From a checkpoint of a small self-supervised image encoder: depths [2, 4, 2].
Rows from block 2 of a small self-supervised image encoder, named by matrix and row number. Rows with one number belong to one channel. Each number is 50 + 15 x the weight over its row's rms, rounded and kept within 0 to 99. All counts start at 0.
After each channel's rows are labels from the 100 images, of 14848, where the channel reaches its highest value: "strongest on" is what is common among them. Only what is clearly more common there than usual is listed. The data: scattered letters and digits in many colours.
# convs0: first 3x3 conv, stride 2 (model.blocks.2.convs.0.weight, 128x64x3x3, standardized in use, each kernel summed), inputs 0-63
# convs1: second 3x3 conv (model.blocks.2.convs.1.weight, 128x128x3x3, standardized in use, transposed, each kernel summed), outputs 0-63

convs0.103:44 54 34 63 73 57 47 43 41 53 51 47 61 72 44 29 49 55 06 67 30 65 44 24 32 18 36 62 38 61 71 41 44 72 53 56 16 55 40 64 51 47 58 61 69 21 41 57 44 88 54 62 42 51 49 55 49 38 45 50 69 43 42 61
convs1.103:56 52 44 46 54 58 52 47 61 58 58 60 40 51 52 39 38 60 59 99 50 34 54 41 33 46 54 60 60 53 55 49 35 72 07 39 51 47 84 52 00 37 48 61 42 46 48 46 61 73 38 26 65 68 51 45 54 73 54 59 55 48 48 68
strongest on: brown; black; blue; purple

convs0.57:51 12 57 47 50 29 61 46 64 85 74 08 37 46 55 35 75 56 44 57 66 61 20 40 40 42 52 47 56 59 70 34 48 51 38 43 51 67 43 62 44 42 44 65 71 55 41 58 47 39 62 66 43 71 59 71 30 39 47 38 49 84 48 44
convs1.57:48 29 42 60 43 79 60 63 64 43 38 44 74 30 48 56 48 37 15 47 30 70 56 50 52 44 64 00 36 58 66 33 48 47 35 79 24 61 41 48 34 46 56 64 60 25 51 37 65 66 40 71 54 46 51 49 33 19 58 43 28 58 52 54
strongest on: brown; black; blue; count: six

convs0.109:51 65 53 55 27 50 60 55 70 58 57 53 28 14 28 46 57 49 80 59 54 57 68 64 44 47 39 00 38 05 62 46 47 51 50 43 58 58 46 54 44 53 46 54 60 58 56 60 50 21 59 65 38 46 51 28 36 47 46 52 46 63 51 68
convs1.109:51 47 47 55 51 48 46 45 55 55 50 59 56 59 50 51 51 49 53 00 50 37 53 41 60 56 53 56 54 49 46 48 56 00 84 31 53 47 41 54 72 51 51 50 44 47 40 42 24 06 50 69 53 45 54 53 44 16 49 58 59 36 59 47
strongest on: blue; black

convs0.8:42 30 40 29 39 32 76 21 67 56 41 28 34 51 57 53 47 54 51 50 57 51 44 55 60 44 32 64 51 55 26 50 69 38 39 40 59 31 68 68 38 54 29 22 30 57 53 27 87 84 47 39 49 46 25 55 40 27 71 49 54 66 46 47
convs1.8:22 61 59 43 45 74 40 57 36 58 48 60 53 52 46 45 52 26 42 50 62 69 51 49 44 44 26 39 68 54 79 39 64 44 53 38 65 50 40 64 38 76 01 45 09 12 40 52 27 63 27 41 62 34 28 63 48 70 48 57 60 46 44 23
strongest on: black; brown

convs0.86:39 75 55 89 70 44 59 43 45 63 72 51 56 48 49 37 57 27 60 53 58 37 49 59 38 38 53 56 14 58 39 50 22 47 29 44 70 46 27 47 62 27 44 28 71 50 32 29 33 38 36 36 50 60 77 46 48 49 69 72 54 59 29 36
convs1.86:65 42 33 35 42 66 63 38 62 47 46 62 31 46 46 53 48 81 24 67 36 20 28 37 35 37 50 73 52 67 26 65 54 46 51 56 36 43 82 71 75 29 56 59 52 65 53 39 48 24 34 49 66 64 69 35 41 55 66 59 46 47 73 30
strongest on: white; pink

convs0.58:54 52 50 50 66 53 66 20 54 57 47 16 48 60 25 56 52 43 08 47 48 54 55 42 37 43 28 23 43 49 52 57 30 55 50 44 74 59 55 90 35 23 44 53 51 51 59 52 31 64 46 53 45 52 30 65 54 46 78 67 49 61 42 85
convs1.58:55 73 33 62 51 45 45 51 47 65 67 96 56 72 54 61 53 37 64 84 61 51 49 36 50 49 67 43 77 52 69 67 41 29 62 24 65 43 45 59 39 54 60 54 73 56 33 47 70 62 67 65 45 57 55 45 34 81 42 49 61 53 58 78
strongest on: green; black

convs0.81:54 42 43 61 25 49 60 26 88 47 53 37 31 36 40 42 61 55 59 63 79 39 51 53 28 32 49 61 39 15 66 52 53 35 49 30 79 62 42 48 48 50 50 49 60 41 72 44 53 58 42 46 52 54 43 35 48 34 99 51 48 70 64 30
convs1.81:40 55 50 53 57 62 39 51 44 67 75 71 61 69 61 53 52 31 65 11 55 85 40 44 48 57 63 43 55 50 68 47 43 47 99 34 78 41 16 50 82 50 35 55 38 45 32 47 33 34 42 87 48 30 49 52 39 26 51 57 51 49 62 66
strongest on: blue; purple; black

convs0.107:43 51 49 56 99 43 58 44 52 49 60 50 53 55 35 51 45 47 30 46 27 38 04 51 53 44 38 52 50 50 38 51 32 58 64 65 48 48 41 86 50 43 62 44 48 52 37 36 43 73 42 50 40 82 52 58 52 40 77 60 59 35 46 74
convs1.107:42 75 57 53 58 52 65 56 63 63 82 65 45 59 67 60 63 72 38 53 63 61 51 48 52 54 61 25 94 54 48 65 50 67 72 49 75 41 73 70 55 42 69 59 64 75 65 44 61 46 49 81 54 50 77 65 52 50 62 37 73 68 78 65
strongest on: brown

convs0.80:31 34 60 37 44 47 56 08 83 65 40 22 54 48 38 28 61 53 55 57 46 46 48 34 54 38 44 58 46 67 28 55 71 50 22 62 55 39 61 66 39 38 13 42 50 52 47 29 87 72 51 74 42 43 47 44 44 40 48 58 51 63 49 30
convs1.80:25 35 53 39 60 73 49 53 26 54 44 46 53 35 63 24 45 50 48 47 57 58 66 58 40 46 31 59 55 45 63 42 75 39 33 48 44 49 36 51 24 62 00 47 23 02 38 47 32 67 33 33 53 39 40 59 42 42 48 50 56 44 31 24
strongest on: black; the character M

convs0.37:55 15 60 52 62 42 48 14 77 83 52 31 22 52 55 29 58 51 54 32 48 59 53 54 52 41 63 79 72 43 32 40 57 39 47 46 39 52 68 66 57 34 44 39 37 65 45 49 54 64 68 59 51 67 48 56 35 03 49 55 49 54 36 58
convs1.37:48 55 57 56 38 73 44 62 50 58 48 66 68 59 43 39 50 44 17 46 54 68 55 50 45 68 47 10 55 56 57 37 80 71 43 62 36 60 62 62 64 68 52 43 52 23 72 54 50 68 20 38 46 39 52 49 53 38 57 69 55 61 55 37
strongest on: white; pink; orange